Weights of a small image classifier.
Model: 12M parameters, 32-pixel images, arch vgg, activation silu, depths [2, 2, 3, 2].
Rows from block 5 of a small image classifier, named by matrix and row number. Each number is 128 + 24 x the weight over its row's rms, rounded and kept within 0 to 255. All counts start at 0. Numbers have three digits each.
After each channel's rows are labels from the 100 images, of 14848, where the channel reaches its highest value: "colour at peak" is the nearest of a few named colours to the mean colour under the peak. Only what is clearly more common there than usual is listed. The data: scattered letters and digits in many colours. In brackets: how many of the 100, against the usual share in percent.
# conv: 3x3 conv (model.blocks.5.conv.weight, 384x384x3x3, each kernel summed), inputs 192-287

conv.334:115162115151130108125123176137122126108178107070145170124142096121146125167143148165115108090138159112155133104130121112132176174103162165095117094106195146109166126095152108150112117117154148136151154095111082138119122153142148142155139089111099115174127145131154117119167174123128119126
colour at peak: brown (34 vs 13.2)

conv.167:155100141144132148145117037119122172121134106087125141104146140131116096178104170127143145186141090128083169079144141093109149109131115126104171121118147142127130174152134079139136143140112145132162123125132106152095152127126138145131151097123122149158146169142137079131123139123110154111
colour at peak: grey (28 vs 3.4)

conv.39:102143150119091098117147134137128151125137119152151100145124088103123141139128109097103112149095156150111159129134107140132138146109058120133161127126133130132165123112114135195097080107110093110098114173117071118114125144142166129135140155099201117145111096125134106145135101105127116113
colour at peak: grey (37 vs 3.4)

conv.178:142130138089134132137179124118128145097139126058143101116130133132090152150077111108137104148159073146143166143096110139125127130148167104132118141153113135130140142135135136160077171117142173127176126149115104143157140160144121136129120071111148135067107123156093126139123104108128112129
colour at peak: grey (26 vs 3.4)

conv.257:114134147186138133094114134127140063157132105098128088167152176134109110148168119135145111152098099125121140132108145144150080114148111113152172166156151121153154128144156127106161116131124158094138168145098139131147104155129144105148114143167109112141172129144082093159104157119103106095
colour at peak: brown (34 vs 13.2)

conv.324:121119138081153121119096154134126160134131124166142122122140137100153121133149099137136111149109146123131131116128138114087130146118154159119110066135167163112083139189129127155114116154097124105113151120143103123125112136131117116145102126107144207084136166115114127147129102148100124103
colour at peak: grey (28 vs 3.4)

conv.86:123166119135142156096126091075134125141166148151137167129132124152119139127108131114150115132135136097164178110120120136119151123074114141088122160093132111137094138152110125076190090159162139121150140104102100171127153124098136108147135103155143116131089183132119125125142137105132089152
colour at peak: grey (30 vs 3.4)

conv.274:141134152111133155183141141136148123128126129121150132104141148120108107148108111090160140097126117087113113112128132135061161116121134108096154110142116121153082134142106137125134122115103145102144105137126100121136130156149140164119137101084136078133145173131146185154117116139152128141
colour at peak: grey (27 vs 3.4)

conv.346:134142163143108113114139136156149132136146124155140141144182069148135089141136166151131148151156141076120134097147154125090130145074118130141143138152139124131075140110133075098144097132117142134131146140158108137098153121112147141153122048133087159124146158174108120104126161110112149122
colour at peak: brown (34 vs 13.2)

conv.294:169110121111142129115152125081084096117102083090166118124169117152131116135086136138139136118107049107119128095102127091099128176124147156163095108168135094146092126173116157118115105128123115125152167128087110133106131137114114118099106113122083149147146121131160156106130158165108125127
colour at peak: grey (31 vs 3.4)

conv.271:133134119134121124106151050156120126118112106176150163130117151175151134151114129094180175145143132122164138119136082144124165155092129176135093097148127167087120115115152149151140132138123173149131145127087140117112181158137158109108139125143110136084134112125126141113153171133130136142
colour at peak: brown (33 vs 13.2); grey (26 vs 3.4)

conv.97:111132130175089136111145144102125107135129112111070105148158125164117087098128075103129151110152118075143106123117123136095157155111152121137100088134137127125046168161156101135140132148139151094138164128133116135103128104129132116100063099141126124113148143101095129163158122107166132136
colour at peak: grey (38 vs 3.4)

conv.65:130150133110155113098140138155142078147132142153127094088144199160144122147087116126139165126153087127154091122136120088103097167165110168142143134142133135159083157130143120068089094117128155120130116106128179132145138108068127093090101130165142148134048111106141148127068143178132135154
colour at peak: brown (40 vs 13.2)

conv.190:120147111132101127057135101115125115131169151162152171167140135142133134114096125142145137138177145092139180157151102146170124163135107143119101134121150158102129141151157099127157107142109124156100119121080106137105128136145155160151167103132114117124154134096165129146160142088069158116
colour at peak: grey (30 vs 3.4)

conv.333:130117149100112144124120064133172114150139112130134091098139099130115119117152118125137138124145129115136143131183116145118119149105172111122114117154142134114082140129155119067109093118181118103150131118120131126145149102136131104127133087127111120122146143144108128147106134107134145077
colour at peak: grey (29 vs 3.4)

conv.309:138116149118099151144102137152132101116136078124148151117148113113108090130143099152068106116128119162102142122130113077130107080124121135142190154117132147128123146167110134197129156135149125110114117167126125098111086143131170118129125134110131179182133143113083128135111145064112140150
colour at peak: grey (25 vs 3.4)

conv.12:164129128128133141141129134173161124153118141132146128158139132141143071150155110135114115152122160074138113134138108151055145132099103119112142145097148160156070124119106151122154138138135099120123118121132144121128106131074128133124169131111151168127108123135121146162119107142132119133
colour at peak: brown (31 vs 13.2)

conv.50:116116152137114153117093163123146109143136112121116115153117057139132077118111146099159150159132088093137177086126107166080117145127166117123157121117146145100100141118130136129135098121141129145147122141102124092140144132120153127126118123111120113142105120143136131186117147116145128089
colour at peak: grey (38 vs 3.4)

conv.92:156119150169094113133176114092194134112143116090095139162200146136117158124108147104104120167100133141118157166117140125103107096135147155148117145129145139140111126151106139034099169104118123084118095132104132088124155113100150125179133141147170135117125134102140169156118152107079125130
colour at peak: grey (33 vs 3.4)

conv.34:143138147123117145110127116139122149116139080111109085162125119151134137119154134132120156135149081120131121087088139115133120132113187125171107094113134153115134105073129139112119110131163095100147132145129191118131135163117097122099124078130113128164116124143159147137138218144157132139
colour at peak: grey (26 vs 3.4)

conv.214:112117145164156163099144121192142132123159141139114114110176161185124104120148122132167132123131096124142131103138131120129113093137154097134130093125177114124120136119149118135132081163152141107114125147140100140100126157149138120112160168119097166104104125160106117189133132162127124117
colour at peak: grey (33 vs 3.4)

conv.26:149135121099157125085124155090121118133122131136123114139116114110173134145151127125164165148131127115119142089138098110124120109116138101070096093155118143120049131149126139109155141147080190120096140111137072110119106076110145112121096108087152142111127162119130153127158131114121156153
colour at peak: brown (31 vs 13.2); grey (26 vs 3.4)

conv.292:120140160120113138148113126106136123138152110105111164141100171136125116163135079109148113139123112098119176158121105197136099140167170099126111119131169163144128130103152138174125129110176135132143167136109098174102110152143153125133110107123120048130134124102117161119127140101156141124
colour at peak: grey (35 vs 3.4)

conv.242:147168139113179138159135076154134117192156121094116119100125140128090160128161160122143131135104094096135120118136099141099105095114136108144120135137153105157124149122123112145077084117116132166115123110131169122101119101115149114127139110119158160116131148155111152124098089115107124081
colour at peak: grey (28 vs 3.4)

conv.27:107119135098132154136120078098131140086137153130134125155164120135151164157134153145176148141147118117119142069130130182094085138159127127099143112158145111138151117139108139136142131120130152136131163117137107066130112173109090140109108107106107145124115131168128125173165110112123122138
colour at peak: grey (30 vs 3.4)

conv.302:180142117158090148144143120161138119149133104150167175108147151146113102117132142133143118107134115139164174120099141073107141090163117111148118100147152182186098102149112151118107133121136140110138156131094123105140108122137178112088118140098135084136177120158131137159141129106153117114
colour at peak: grey (27 vs 3.4)

conv.268:116096138099142106079122109157146176083134115150140141088161086145121110157114133126105111075145201121118093153154106100122124096124129128155105087109092144137100123130138149076096144167127113105157115116109128134133145133097125134142134106124133100090151131123092128142150118127155172124
colour at peak: grey (29 vs 3.4)

conv.297:134121112140143116147138029151130113117112130104136137073120141189121088172094151146102125138151074120123158121144122113125121171104094173154121079120123148161119164119150093113112164102138136147138131109119098140112129132138144120108092078115138139079159116146124124140126119163124132114
colour at peak: grey (34 vs 3.4)

conv.222:113118133125146137061096114135119123143127134127116094107134159133101149108143139119122141166169136102161108121125102060089144083136109117140098125148122151113105109174131111170128135096170158132107121149129103114092125091150123088131139081106115168157136143120106124129134125120119186155
colour at peak: brown (34 vs 13.2); grey (28 vs 3.4)

conv.208:135138138096122105149135141122168142131145129122127129140102141139105132143144161160148121046137151101145125177100119123121150094121131102158152168139136128123127113134151155119152131133115142145128091117142127143152122152086138133176138127113159077103102149170154116082120144115134146128
colour at peak: brown (33 vs 13.2)

conv.264:135157109154125156098114154165151109146115077131131092123135126149124122100137102087113100124126129109127147076118136103152139110092102108135115157116099120138122108160109145111166142181131122088126129126139155153130126148125129155131123148139134164131090113112138110168082148113113134126
colour at peak: brown (38 vs 13.2)

conv.25:119119116108155122115124171189127103172155074124081122138139142175155103146141159114165120147149147074112109143145112114096118146105138164163105098118155170132124114142139114107139121137148143117147131144138145106192147132113119081150105168115119136131064119145135134135132187140143129125
colour at peak: grey (34 vs 3.4)

conv.131:091143125112112154164135070121161135163111129108170122117139119130107070127132123127148151112102119136143120116152161136125117099101139110100117149120144157146105121111143100126130128164140149146172156178165133103136116144119163146153127070065119163136128155133125118150146138115127096136
colour at peak: grey (29 vs 3.4)

conv.266:093138150151113146143157116127124115127125097122088172094160135151092100118110172101150098152138145116082119155110110117097128138113116105119111146160148105140110172135121113141151111138162154123147166136152091101082107146157179102060123060140108193118177166137140150155141118132139133130
colour at peak: grey (31 vs 3.4)